Rows from block 9 of a small self-supervised image encoder, named by matrix and row number. Rows with one number belong to one neuron. Each number is 128 + 32 x the weight over its row's rms, rounded and kept within 0 to 255. All counts start at 0. After the name is the row's rms in percent of the matrix's.
Before each neuron's rows are labels from the 100 images, of 14976, where the neuron reaches its highest value: "colour at peak" is the nearest of a few named colours to the mean colour under the peak. Only what is clearly more common there than usual is listed. The data: drawn small creatures on textured ground. In brackets: how many of the 100, against the usual share in percent.
# fc1: MLP up (model.blocks.9.mlp.fc1.weight, 1024x256), inputs 0-127
# fc2: MLP down (model.blocks.9.mlp.fc2.weight, 256x1024, transposed), outputs 0-127

colour at peak: brown (60 vs 30.6)
fc1.662 076 [128 128 128  81 128 128 128 128 128 128 128 128  65 128 128 128 227 121 128 128 128 128 128 128 128 128 128 173 128 128 202 128  86 128 128 128  77 128 145 128 128  89 128 128 128  80 149 128 128 128  57 128 165 128 128 128 128 128 103 128 128 128 128 128 128 128 192 128 128 128  92 128 128 128  88 123 128 128 121 231 128 128 128 128 128 128  98  29 128 128 200 128 255 158 128 128 128 128 128 128 128 128  89 128 128 128 189 128   0 145 128 128 128 128  13 146 128 105 128 135 128 163 129  65 128 128 198 128]
fc2.662 083 [128 128 128 128 128 128 128 128  30  59 128 128 128 128  82  56 128 128  61 194 207 170 128 128 128 128 118 102 128 164 128 128 128 128 128 128 128 128 189 128  70 128 128 128 128  96 128 128 139 174 148 150 128 128 128 128 128 128 128 128  98 128 149 128 244 175 128  63 128 128 128 128  51 128 128 128 128 103 128 128  98 206 128 128 128 163 210 128  72 131 128 229  72 128 128 128 128 128  55 128 128  22  36 128 128 128 128 193 128 128 128 128  78 163 128  97 128 128 124 128 128 128 128 128  66 128 128 128]

colour at peak: pink (36 vs 16.2)
fc1.551 087 [128 128 128 128 156 128  13 128 255 128 128 128 128 100  87 128 128 128 102 128 134 128 128 128  67 128  39 128 128 208 131 128 159  87 128 128 128 128  68 128 128 209 128 128 128 128 128 128  60 128 128 172 168 128 128 128 128 128 128 128 106 128 128 128 128 128 128 128 128 128 128 128 161 128 128 128 128  94 128  58 128  74 128 255  77  77 128 128 166 128 128 172 128 128 128 128 128 128 128 128 128 157 128 124 204 128 104  82 128 128 128 128 128 128 128 128 128 185 125 128 218  63 206 128 128 128 128 128]
fc2.551 095 [128 128 128 128 128 182  72 198  65 128 128 128 128 128 128 128 128 128 128 128 128 151  96  19 128 128 200 128 203 128 128 217 159 128 128 128 100 238  89 128  97 128 128 147 161 128  74 128  94 128 125 128 128 128  92 128  95 127 128 227 128  47 128 128 128  55 128 128 128  68 128 181  67 128 128 128 128 128 128 128 128 125 128 225 167 128  21 147 128 128 128 151 128 128  68 128 128 128 103 150 172 128 178 128 128 128  89 128 128 128 136 128 128 128 128 128 127 128 191 128 185 128 128 128 128 150 128 138]

colour at peak: grey (70 vs 27.3)
fc1.485 075 [128 128 128 128 128 128 128 227 128 128 128 128 128 128 128 128 128 128 101 128 128 128 128 177 128 128 128 144 128 128 125 128 128 128 128  85 128 128 128  27 128 128 128 128 128 128 224 128 128 128 128 128 211 128 128 128  26 165 128 128 128 128 128 128 128 128  40  37 128 128 106 219 150  52 128 128 128 128 128 128 128 157 128 108  91 128 128  58 128 128  87 128 128 128 128 128  78 128 128 140  87  80 181 128 141 128 128 128 174  87 193  84 128  30  77 128 154 128 128 128  69 128 128 128 128  85  86 133]
fc2.485 073 [131 128 128 128 128 128 128 128 128 128 128 128  37 128 128  57 128 128 170 128 128 128 128 128 128 128 128 128 128  78 128 128 128 231 151 149 128 128  91 127 128 128 128 128 128  67 128 128 109  64 128 128 128 128 128 128  51 128 115 128 195  90 128  96 128 128  95 128 128 169 128 128 121 128 128 128 128  30 128 128 154 128  69  67 206 128 128 128 128 128 128 128 128 128 128  99 128 196 128 192 121 128 128  83 128 128 128 128   0 194 128 128 128 128 128 101 128 147 128 128 128 103 128 128 179 128 110 128]

colour at peak: green (25 vs 2.5)
fc1.68 084 [206 128 128 128 128 128 128 128 128 178 128 128 128 128 128 128 128 128 184 128 128 157 128 128 128 128  63 131 128 128  18 128 192 128 128 128  62 128 172 128 128 201  86 128 128 128 128 128 128 128  67 128 188 128 128 128 176 128 189 128 128 128 128 132 128  76 240 128 128 128 128 167 128 128 158 150 152 183 128  34 170 181 128  98 128  24  96 128 128 128 128 128 128 128  99 128 128 128 128  47  88  81 128  89  87  74 228 128 128 128 128 128 128  74 128 128 128 128 115 128 128 128 128 128 128 128 128 128]
fc2.68 086 [128 167 128 128 128 128 118 128 128 128 128  82 128 128 128 169 128 128 128 128  39 128 128 128 128 128 128 128 128 128 128 128 128 128 128 128 128 128 128 128 128 154 127 128 128 128 128 128 128 128 128  38 105 128 128  96 254 128 128  61 128 128 128 128 128 128 100  43 128 128 128 128 128  90 190 128 128 128 128 128 208 128 128  57 128 128 128 128 128 129 128 128 128 128 128 128 149 109 195 128 128 104 233 128 161 128 128 128 128  63 128 128 186 128 128 128 128 128 128 128 128 128 128  74 123  41 128 128]

colour at peak: brown (62 vs 30.6)
fc1.216 090 [169 128 128 128 128 128 176 128 128 200 128 128 128 204   0 128 134 187 128 128 128 128  59 128 128 128 128 128 128 128 128 128  85 128 146 128 128 128 195 128 128 128  19 128 128 128 128  96 128 128 128 128 214 128 128 202 185 128 128  83 128 128 128 128 128 128 128 128 128 128 132 128 128 201  80  98 128 128 181 128 128 128 128 128 128 128  96 128  75 128 128 128 128 128 128 128 128 128 220   0 128 190 128 128 128 179 126 128 128 157 173 128 128 164 128 128 128 128 128 128 128 128 128 206 191  81 172 128]
fc2.216 089 [199 103 128 128 143 196 159  85 128 128 128  89 104 128 128 128 128   5 128 128 128 128 128 128  93 128 128 128 128  36 179 128 246 128  50 128 128 128 128 136 128 128  25 128 128 128 128 128 128 128 128 128 218 128 128 128 128 128 128 128 128 128 128 128 128 191 128 128 190 128 127 128 128 128 128 128 128 128 128 128 128 167 128 158 128 128 128  98 128 128 128 128 171 156 128 128 128 128 128 128 128 128  98 136 142 128 213 128 121 128 128 139 128 128 128 128   0  92 128 128 128 128 128 128 128 173 243 128]

colour at peak: brown (72 vs 30.6)
fc1.58 100 [128 128 128 128  65 128 128 128 128 128 128 128 128 128 128 142 128 128 125 131  87 128 128  91 207 237 128 146 128 150 128  47 128 128 128 128 138 128 128 128 128  29 128 128 128 149 128 128 178 128 128 128 128 155 128  28 128 128 128 128 128  37 128  44 128 128 128 128 128 128 190  62 128 128 128 121 128 128 128 103  83  49 128  84 128 128 128 128 128  86  69 128 128 111 128 128 128 131 128 128 128 128 128 144 128 128 128 128 129 128 128 128  84 128 128 177 128 128 221 102 128 128 128 128 191 128 147 117]
fc2.58 110 [128 128  79 128 128 128 128 182 228 128 128 128 128 128 128 128 128 128 161 128  90  77 128  28   0  78 128 128 128 128 128  72 132 128  85 128 128 128 128 128 128 128 128 128  63  79 128 128 185 128 128 128 127 128 128  89 181 128 128 128 154  49 128  21 128 128 128 128 128 131 128 128 142 128 128 128 178 128 128 128 128 177 142 128 124 128 128 128 121 128 128 128 128 178 128 128 128 179 128 120 128  66 156 128 128 128 128  81 128 155 128 128 128  20 128  74 185 128 128 128 128 128 128  85  56 110 128 103]

colour at peak: white (29 vs 7.9)
fc1.469 102 [ 92 128 128 154 128 128 128 128  66 128 128  82 128  92 208 128 125 128 128 177 128  52 128 128 128 128 128 128 128 128 128 128 149 128 128 128 128 128 128 126 128 128 203 201 128 181 128 128 128   3 128 128 128 128 143 128 128 128 128 185 128 128 155 168 128  86 128  73  79 190 128 128 128 128 128 177 128 212 128  75 128 128 128 128 110 128 128 128 223 128 128 166 181 214 128 128 128 128 128 123  67 128  74  92  82 128 128 128 128 128 128  71 128 128 128  58 175 148 128 128 128 128 141 165 128 128 128 128]
fc2.469 098 [128 128 128 128 128 128 128 128  61  88 128 128  67 128 200 207  73 128 128 191 128 128 128  49 128 190 128 171 150 186 128 128 130 128 128 128 128  86 128 128 128 128 128 128 128 128 128  45  74 128 128 128 128 128 128 128 212 128 128  32 128 171 128 128 128 151 128 128 128 182 128 199 128 128 128 176 188 128 128  69  95 128 128 128  80  48 128 186   0 128 128 128  86 128 128 128 128 128 128 224 183 128 128  88  26 128 128 128 128 128 128 128 128 128 128 128 128 128 128 128 128 128 128 128 128 128 100 128]

colour at peak: pink (36 vs 16.2)
fc1.298 088 [111 128  38 128 128 252 128 128  43 128 168  53 128 128 128 159 128 128 128 128 128 128 128 128 128 128  47 128 128 128 128 128 148 132 128 163 128 128 128 128  65 128 128  96 128 128 128 128 128 128 128 124 128 128 128 124 128 128  63 128 128 128 128  57 231 195 128 128 128 128 128 128 128 128 128 128 128 101 185 128 128 128 229 128 128 128 128 128 128 128 128 128 128 219 128 128 128 226 128 128 128  88 128 128 195  61 128  58  74 128 128  67 128 128 128 128  39 128 128 172 128 192 128 128 128 128 128 128]
fc2.298 089 [136 128 128 128 128 128 128 128 109 128 128 128 128 128 128 182 128 189  86 128 128  95 128 128 128 128 128 128 128 128 215 128 128 128 128 128 128 128  71 128 128 128 128 128 128 180 128 128 128  62 128 128 128 128 128 128 128 113 128 128 128 128 119 128 123 128 128 128 128 128 128 128 238  95 128 146 120 128 162 128 128 193 128  78 128 128 181  87 238 128 128  56 128 128  27 128 128 143 128 128 128 128 128 128 128 128  94 194 128 128 120 128 128 128 128 128 128 128  25 128 128 128 232 128 128 128 128 106]

colour at peak: grey (64 vs 27.3)
fc1.102 128 [128 128 185 128 128 123 128 105 128 128 127 108 128 128  91 128 128 128 128  84  55 128 190  67 128 157 128 159 128 128 167 128  82 157 128 128 128 128 128 161 134 128 128 161  97 128 128 128 128 128 128 128 128 128 128 128  39 238 128 128 128  68 132  31 128 128  77 176 255 133 128 128  91 128 128 128 116 128 183 159 128 128 128  68  75 128 128 128 128 128 128 128 117 106 103 128 128  48  24 128 128  57 128 128 128 128 128 128  43 197 128 124 128 128 128 106 128 128 128 128 128 141 128 184 128 128 128 128]
fc2.102 127 [214 128  54  51 102 127 128 180 128 128 126 128 128  85 128 128  59 128  73 128 128 128 128 128  83 128  81 128 128 136  78 188 128 128 106 128 128 128 128  35  37 232 128 128 128 128 128 128 128 128 128 128  66 128 213 128 128 173 161 128 182 145 147 152 147 128  41 128 128  10 128 128 128 128 128 128 128 128 128 128 128 128 180 247 131 128 125 128 128 128 128 128  56 128 128 143 156 128 128 190 128 128 128 128 128 101 128 128 141 128 128 128 128 128 155 128 128  32 195 200 128 128 151 128 215 192 128  85]

colour at peak: grey (60 vs 27.3)
fc1.323 103 [128  99 128 128 128 128 128 128  82 128 157 101 128 128 128 128 128 128 117 128 128 128 128 128 128 128  99 128  52 128  49 128 128 128 162 128 128 239 217 128 128 128 128 213   4 128 128 128 128 171 128 128  59 128 128  30 128 151 106 119 128 124 128 128 128 128 128 159 128  63  63 201 128 101 128 155 128 130 128 128 128 128 128 112 128 141 133 128  74 128 128 128 128 128 128 128 128 128 128 128 128 128 128 128 128 128 128 128  88 128 128 128 175 128 128 128 128 187  65  77 128 205   0 128 255 128 128 128]
fc2.323 098 [128  67 128 165 128 128 128 180  87 128 128 183 137 128  38 128 128 175 128 128 128 128 128 150 128 128 128 128 128 190 128  87 128 128 102 128 112 128 128 128 128 128 211 128  63  56 128 128 128 128 128 128 128 108 191 128 128  82 128 128  42 128 128 190 128  70 128 128 128  59 152  82 128  78 128 128 128 128  49 128 128 128 128  69 128 128 128 186 169 103 128 128 128 128 128 128 128 187 128 128 128  94  55 191  56 128 128 128 128 128 128 128 128 183 128 128 128 128 128 183 128 185 128 128   0   0 128  76]

colour at peak: black (38 vs 13.8)
fc1.324 089 [128  25 128 128 128 128 128 128 128 128 128 128 128 162 128 128 128 128 128 128 128 128 128 128 159 128 128 128 180 128 128 128 128  99 128 128 245 173 128 128 114 128 128 128 128  99 128 132 128 118 128 128 128 128 128 192  15 128 155 128 128 128 104 128 128 180 128 128 128 128 128 128 104 122 128 128 128 128 128 128 128 128 128 185 128 128 223 128 128  68 128 128 128 128  21 128 250 128 128 128 166 128 128 112 128 128 128 128 128 128 128 128 128 128  40 128 128 159 128 128  99 128 128 128 128 128 128 128]
fc2.324 085 [128  68 128 128 128 156 128 200 128 128 203 128 128 128 128 173 128 128 128 128 128 128 128 128 128 128 128 202 187 128 136 128  54 128 128 128 215 128 213 167 128 228 128 128 128 128 128 128 128 193 128 128 128 128 171 128 128 128 126 128 164 128  73 128 128 128 178 143 128 128  67 128 128 128 128 128 159 128 161 128 128 128 128 128 128 128 128 128 128 128 128 128 128 128 128 128 128  92 128 128 128 128 128 128 144 128  79 128 128 128  97 118 225 128  15 128  68 128 128 128 128 179 227 128 195  12 128 128]

colour at peak: pink (42 vs 16.2)
fc1.534 088 [128 246 128 128 128 128 128 128 128 128  35 128 128 149  76 232 198 128  39 128 128 128  70  63 128 128 128 128 128 128 128 128 128 180 128 128 128 128  51  93 128 128 128 150  41 128 128 128 128 128 128 128 128 128 164 128 128 128 128 128 132 197 205 128 128 128 128 128 128 128 128 204 178  49 128 128 128 212 128 128 128 128 128 128 128 128 128 128 135 128 128 128 176 110  51 126 104 184 128 128  92 128 214 173 128 128 128 128 128 128 128 128 128 128 128 128 128 128 149  70 188  59 150 160 128 128 162 157]
fc2.534 087 [ 95 128 194 128 128 128 155  92 167 128 111 128 114 128 171  90 128 128 128  29 128 128  87 105 128 128 128  70  56 128 128 138 128  94 128 176 128 128 128 128  85 128 128   4 128 148 190 128 128 128 128 128 128 128 128 128 128 128 128  57 128 190 128 221 189 128 182 128 128 128 128 128 128 154 128 128 128  70  48 128 128 128 128 128 105  24 128 114 128  80 128 128 128 128 128 187 128 128 128 128 128 167 128 128 189 128 128 128 128 128 128 106 128 193 128 128 156 204 128 209 128 128 128 128 128 128 128 153]

colour at peak: pink (41 vs 16.2)
fc1.475 132 [128 128 128 128 165 102 128 128 128 128 128 178 128 128 128 128 128 220 128 128  30 128 167 161 128 169 128 128 128  84 128 128 128 128 128 128 206 128  62 128  26 124 128 128 128 199 128 209  19  67 128 128 128 128 128 128 203 128 128 128 228 128 174 128 128 128 234 128 128 137 128 128 128  75 247 128  90 128 128 128 128 128 128 128 128 128 128 111  28 128 128 128  76 128 128  93  73 128 128 100 128 128 168 128 128 128 128 128 128 128 128 128 119 128 128 184 128 128 128 128 128 128  86 128 128 128 128 117]
fc2.475 148 [128 128 128 128 128 128  74 128 172 128  87 170 128 128 188 128 128 181 128 128 128 128  75 128 128  22  97 128 128 181 128 128 128 128 102 184 128 128 128 167 128 128  27  91 128 128 128 128 128 128 132 128 228 128  92 159  76 128 128 128  97 128 128 129 128 128 214 128 128 128 128 157 128 128 199 128 128 128 128 128  85 128 128 164 110 128 189 128 128 128 128 128 181 128 128 116 128  96 101 128 128 128 128 255 128 128 180 128 128 128 128  81 128 128  79  92 128 128 111 128 196 128  90 128 128 237 128 128]

colour at peak: brown (62 vs 30.6)
fc1.557 087 [128 128 128 128  95 128 128 128 202 128 128 128 128 151 131 128  75 154 148 129  69 128 151 128  73 128 194 128 128 128 128 128 128 128 128 128 128 128  99 128 220 128 112 128 128 236 128 123 128  86 128 128 128 198 194 128  35 128 206  74 163 128  76 128 128  21 149 162 128 128 102 128 128 128 100 203 128  86 128 128 128 136 128 128 128 128 128 128  82  59 149 128 128 128 128 234 192 128 128 128  50 128 128 128  73 128  93 128 128 128 128  71 171 128 128 128 128 128 128 128 128 128 128 128 128 128 128 128]
fc2.557 086 [170 128 130 128 128  73 128 128 128 128  59 128 128 128 128 128 133 128 157 128 131 128 128 128 128 195 128 128 128 128 129 128 128 128 128 128 128 194 128 128 128 128 128 128 128 128 128  28  44 128 128 128 161 128 190 169 128 128 128 128 128 128 128 157 128 128 128  55 128 128  71 104 218 128 128  83 128 128 128 128 128 128  59  98  53 128 128 128 128 128 112 128 128  97 171 128 128 128 152 122 128 114 128 128 128 114 128 155 128  54   9  56 128 154 128 128 128 128 128 128 128 128 128 128 174 128 147 128]

colour at peak: green (29 vs 2.5)
fc1.382 080 [128 170 186 128 178 128 128 176 217  12 210 128 128 128 128 128 128 128 128 128 255 128 128 128 128 128 172 106  90 128 128 128 128 128 128  85 128 128 104 128 128 128 128 128 128  82 128 128 128 128 128 128 128 128 128 128 128 121 128 105  96 128 128 128 196 115 255 165 128  80 183 128 164 128 128 128 128 128 128 155 128 128 128 128 128 128 128 125 128 128 146 128 128 172 128 128 128 128 128 165 234  15 230 128  70 128 128  71  79 128 128 128 128 128 119 128 181 128 128 128 128 128 224 128 141 128 128 128]
fc2.382 078 [128 184 177 155 128 128 203 128 128 128 128 128 128 128 128 128 128 128 128 128 128  93 128 101 128 128 128   0 128 174  72 128 211 128 128 128 128 208 128 184 128 155 128 128 171 128 128 128 128 190 128 128 128 128 128 128 128 128 128 128 128 128 128 128 128 128 128 128 128  90 128 201  34 186  63  58 128 128 241 128  52  63 128 128 128 128 128 128 232  34 165 128 128 128 220 119 128 128 128 128 128 128 128 166 184 128 128 128 128 128 128 128 128 170 128 125 128 128 128 128 128 100 128 128 128 186 128  94]

colour at peak: pink (35 vs 16.2)
fc1.134 087 [128 128 128 128 142 136 128  94 128 188 190   0 128 128 128 128 128 128 128 128 204 128 128 128 215  77 128 128 128 128 128 128 128 128 200 128 128 193 128 128 135 128 128  33  55 128 128  88 128 128  42 171 128 128 128 128 128 128 128 128  84 128 128 255 128 165  94 194 128 128 128  94  62 128 167 128 128 155  72 128 128 128 128 201 128 128 128 224 128 144 128   1 128 128 128 128 128 128 128 128  91 128 128 128 128 128 128 128 128 121  88 154 128 128 128 128 128  63 202 128 128 128 128 128 128  61 126 128]
fc2.134 078 [ 41  89 128 128 128 128 134 128 128 128  92 128 128 128 128 216 128 128 128 128 128 128  91 152 128  87 132 128 128 128 179 128 128 128 128 128 128 128 128 128 128  92 128 128 102 128 118  12 128 128 167 206 194 128 128 128 176 128 128 128 128 179 121 128 128 137 128 128 128 128 128 128 128 128 128 148 128 128 110 128 128 128 128 190 128 128 128 128 128 128 203 187 128 160 128 236 128 128 128 128 232 128 128 128 128 128 128 128 119 128 128 128 128 202 128  63 128 128 128 128 128  88 159 128 128 128 128 128]

colour at peak: pink (42 vs 16.2)
fc1.252 101 [172 128 128 128 128 173 128 128 128 128 128 128 128 128 128 128 128 128 128 128 128 128 181 128 128 128 128 128 128 128 128 128 128 197 144 128 128 128  97 128 128 138 125 176 128 128 128 128 128 128 128 128 182 128  52 128 173 215 198 128 128 161 128 181 158 128 128  80 128 128 128 128 128 168 128 197 128 128 128  86 128 128 128 191 128 128 128 128 128 128 128 128  78 128 128 128 128 128 128  84 128 137 107 128 128 128 128 128 166 128  70  83 128  13  94 128 128  71 128 128 128 128 128 128 182 128 151 106]
fc2.252 106 [ 99 128 128 128 128 128 101 161 212 134 128 128 128 128 128  67 128 174  25 128 128 128  50 128 128 128 128  59 128 183 128 128 128 139 165 128 128 142 128 102 128 128 136 128 128 128  81 128 128 128  98 128 128  54 128  76 128 158 128 128 128 128  69 180  32 129 128 128 128 128 128 128  38 155 111 128 128 128 112 128 199 184 128  88 229 128  90 128 123 128 181 128 128 213 192 198 200 128 128 220 128  51  74 128 143  49 128 217 128 128 128 128 128 128 141 128 198 128 128 141 128 146  78 128 133 128 128 128]

colour at peak: white (36 vs 7.9)
fc1.520 107 [128 184 128 128 128 128 128 128 128 110 236 128 128  61 184 128 128  94 241  57 128 128 160 157 128 195 128 128 128 128 128 128 205 128 128 128 128 108 172 128 128 157 128 128  80 128 143 128 140 128 128 184  84 128 128 106 128 128 253 128 128 192 169 174 128 128 128 128 160 128 128 128 128  73 128 128 128 128  72 128 128 128 128 202 128 113 128 158 128 128 128 128 128 128 128 194 128 128 128 128 128 128 128  93 128 128 128 211 128 110 128 128 128 128 128 163  95 128 128 128 128 176 165 128  30 150 213 128]
fc2.520 103 [128 128 128 128 178 128  30 128 128 202 128 102 128  95 145 128  78 128 128 128 128 128 128 128  79 128 128 128 128 128 128  67  96 128 128 128 128 128 128 128 224 128 161   0 128 128 197 128 128  94 110 128 128 128 128 128 128 162 128 128 128 128  50 128 128 128 128 128 128 128 128 128 128  50 128 128 128 128 140 128 128 128 128 128 128 128 128 123  66 128 151 184 128 128 128 128 128  63 128 128 128 128  54 128 128 128 128 128 128 128 128 128 128 128 128 128 128 128 176 128 128 128 128 128 193 128  90 128]

colour at peak: black (52 vs 13.8)
fc1.630 118 [169 179 128 128  48 128 128 128 103 128 128 197 128 144 128 128 107 127 128  94 128 125 128 128 128 116 167 128 128 128 128  98 128 158 128  58  17 149 128 107 128 128 128 128 128 128 128 128 128 128 128 128 238 128  39 128 128 161 128 128 128 167 128 128  60 135 174 128 128 188 128 128  97 128 128 128 128 128 128  89  61 128 167 128 128 128 195 128 128 128 208 196 169 128 128 203 128  35 116 128 128  63 141 115 128 128 128 123  38 128  27 182 128 195 128  37 128  65 128  91 128 128 128 161 128 128 128 150]
fc2.630 132 [128 128 181 128  42 128 128 128 128 128  47 128 128 128 128 128 128 128 141 128 128 128  57 148 128 128  93 128  87 128 128 128 128 128 128 128  61 128  73 128 128 128 128 128  36 128 190 128 108 184  91 118 128 128  70 128 128  91 128 128 128 128 128 128 128 128 128 128 186 255 128 128 128 166 128 128 128  38 128 155 128 128 128 128 200 221 128 128 128  86 128 128  61  56 128 128 128  86 179 112  82 128  70 159 128 128 128  20 213 128 224 128  84 128 128 128  93 128 128 128 128 168 128 128 128 128 128 128]

colour at peak: pink (35 vs 16.2)
fc1.392 076 [163 128 128 128 128 128 211 103 128 128 128 128 101 128 128 142  89 128 128 128 128 128 128 128  65 113 128 128 128 128 142 128 128 128 128 128 128 128 163 128 128 128 128 128 138 186 128 128 128 128 128 128 128 128 128 181 216 128 128 128 128 128 128  80 128  51 170 128 132 128 170 128  74  14 167 128 128 138 128 128 111 128 128 128 128 128 128 128 128 197 128 128 128 128 128 255 128 128   9 185 128 128 128 128 128  62 140 128 128 128 101 128 193 128 128 128 186  46 128  86 128 128 128  63 128  76 128 128]
fc2.392 078 [122 128 214  67 128 128 128 135 128 155 128 128 128 128 128 224 154 128 128 109 128 170 132 128 128 128 128 128 115 128 128  55 128  79 128  89 128 128 128 128 128  83 128 128 128 128  96 128 128  43 128 128 211 155 128 128 128 128 128 128  53 128 128 128 128 128 128 128 128 128 158 128 128 156 128 176 128 128 166 128 128  96 128 128 128  59 193 128 105 128 128 128 128 128 128  67 128 128 166 128  49 128 128 116 128 128 128 128 141 128 128 128 128  57 128 128 128 128 128 128 128 255 128  55 152 128 128   9]

colour at peak: green (27 vs 2.5)
fc1.678 149 [128 128 128 128 100 128 128 117 128 184 177 128 128 128  37 128 119 128 128 128 128  53 128 128  17 128 154 128 128 128 128 128 123 128 128 128 143 128 128 128 128 128  82  97 128 163 128 128 128 128 128 128 128 133 128  38  73 214 160 128 202 128 128  68  64 128 171 128   0 128 128 128 128 128 128 150 128 128 128 128 128 128 231 128 155 128 134 128 128 151 128 121 107 128 166 128 128 128 128 191  87  62 151 128 128 158 128 128 128 115 231 128 219 128 128 203 166 128 128 105 202 128 149   0 128 139 128 128]
fc2.678 146 [128 128 117  62 128 128 128 130 128 128 128   0 141 128 129 128 105 148 145 203  72 219 101  80 128 152 128 153  52 128 128 128 212 121 243 128 128 128 128  69  60 128 194  82 128 128 128 128 128  41 128 128 128 153 128 128 128 128 128 181 225 140 128 128 128 176 128 128 128 128 209 137 195  98 128 209 181 128  52 128 165 128 128 165 128 128 128 128 128 128 128 128 128 128 128 128 189 128 128 106 128 128 128 128 128 128 105 128 128 128 128 128 244 128 128 128 128 128 108 128 128  93 136 128 128 128 128 128]

colour at peak: brown (66 vs 30.6)
fc1.356 087 [128 207 128 128  81 128 128 160 179 128 128 122 128  74  65 116  67  66 128 128 128 128 128 128 214 128 128 128 128 128  88 128 128 128 128 128 162 128 128 127  75 128 128 128 128 128 128 128 135 176 128 128 128 128 128  82 128 128 103 128 118 128 152 128 203 102 128 212 201 128 214 128 128 146 128 128 128 128 128 128 185 164  64 128 128 128 128 128  66  96 128 128 128 128 128 128 128 128 128 128  74 128  46 128 103 128 128 128  99 128 173 128  42 128 128 185 128 177 128 128 183 128 128  98 128 128 102 128]
fc2.356 084 [128 128 128 128 128 128 128 128 128 128 128  32  79  78 128 128 128  98  40 128 128 159 129 128 128 128 128 128 128 128 128 128  80 128  78 128 221 128  62 128 128 128 171 128 128  67   1 128   9 128  83 128 128 128 128 128 128 128 128  97 128 128 128 128 128 107 128 172 158 128 128 128 175 128 122 128  99  48 113 146 128 128 128 128 128 112 128  86 213 128  88 128 205 128 128 128 126 128 228 128 136  39 128 128 128 128 128 128 196 128 128 167 128 128 128 128 128 123 128  62 104 128 128 176  68 128 128 128]

colour at peak: green (28 vs 2.5)
fc1.764 107 [128 128 147 128 128 128 110 128 170 128 167 158  86 128 128 128 128 128 128 128 128 128 129 128 239 128  91 128 128 128 117 128 128 128 128 128  98 128 128 118 128 128 128 128 161 128 128 128 128 128 128 128 128  28 128 128 128  53 158 156 213 128 168 120 106  89 202 128 128  59 128 128 128 128 182  62 128  50 128 128 128 128 128 164 119 164 128 195 184 199 128 128 128 128 128  63 200 128 128 179 128  82 136  11  44 128 161 128 106 128 128 128 128 128 128 156 128 191  40 128 128 128 128 128 128 128 128 128]
fc2.764 104 [128  97 128  67 128  82 128 128 128 128 128  37 128 188 128 120 128 128 128 128 184 128  71 128 128 128 199 128 156 128  52 179 128 128 117 128 128 128 217 128  81 128 214 128 187 199 128 128 128 203 128 128 128 128 128 128 128 128 112 221 128 182  74 128 128  95 128 128 128 170 128 128  73 128 128 128 128 128 128 128 128 128 128 128 128 128 128 128 128 118 128 128  32 128 198 128 128 128 147  80 128 128 128 128 128  89 128 209  74 128 128 178 128 128 128 128  79 128 128 107 128 128 125 128 128  82 128 128]

colour at peak: grey (58 vs 27.3)
fc1.270 060 [128 128 154 124 206 128  66 128 179 128  70 128 128 128 128 128 128  94 128 128 175 128 128  72 128 117 128 128 178 128 219 128 128 128 186 128 128 145 128 128 128 128 128 128 128  97  61 128  91 179 128 128 213 128 128 128 128 128 128 128 128 128 168 128 128 224 128 128 128 128 128 128 128 128 128  66 128 128 128 128 128 128  80 128 128 221  44 128 128 128 217 128 128 154 128 128 128 128 128 128 128 128 128 181 128  32 128 128 128 128  48 128 128  45  15 128 128 128 142 128 128 128 128 169 128 128 169 218]
fc2.270 061 [128 128 128 128 128  37 184 128 128 167 128 128 128 128 128 128  74 128  70 128 128 128 128 115 128 128 128 128 168 128  47 128 128 128 128 128 128 128 108 174  30 128 128 185 128 128  99 191 128 128 128 128 128 128 128 128 204 128 128 128 128 128 128 128 128 128 128  45 128 128 128 128 128 173 128 128 128  68  86 128  59 128 128 128 226 128 128 128 128 128 128  60 128 128 147 128 167 159 128 128  56 164 128 128  42 128 128 128 120 154 128 128  96 142 128 128 128 193 128 128 128 128 128 154 128 128 128  17]

colour at peak: brown (63 vs 30.6)
fc1.51 110 [137 128 128 128 102 128 128 128  89 128 128 128 128 128 157 128 128  29 128 220 128 128 128 164 128 128 128 128 128 128 128 128 128 128 128 111 128 128 128 128 128 111  26 128 128 128 246  61 128 128 147 128 128 217 128  78 128 128 204 128  66 128 128 128   0 128 128 128 128 128 107  72 105 168 128 128 128 128 128 128 128 185 128 128 128 128 128 197 128 128 128 150 128 128 170 128 128 128 128 159 128  65   0 128 128 182 140 155 162 128 164 128 203 128 128 128 128 168 128 128 155 128 128 128 128 140  78 172]
fc2.51 121 [128 128 128 128 128 128 128 148 206 128 164 128 128 128 128  25 128  91 128 128 128 128 128  79 128 128 128 128 128 128 128 128  44 128 128 172 128 128 128 249  39 128  17 128  75 210 180 128 128 128  95 199 128 121  59 128 128 128  53 128 128 185 128  35 214 128 128 128 128 128 128 128 128 128 128 128  68 128 128 128  86 176  78 128 128  91 128 128 128 128 106 128 128 128 194 128 128 128 128 169 128 128 128 128 164 128  53 149  72 128 128 128 128 128  99 128 128 128  64 128 177 101 155 128  52 128 128 128]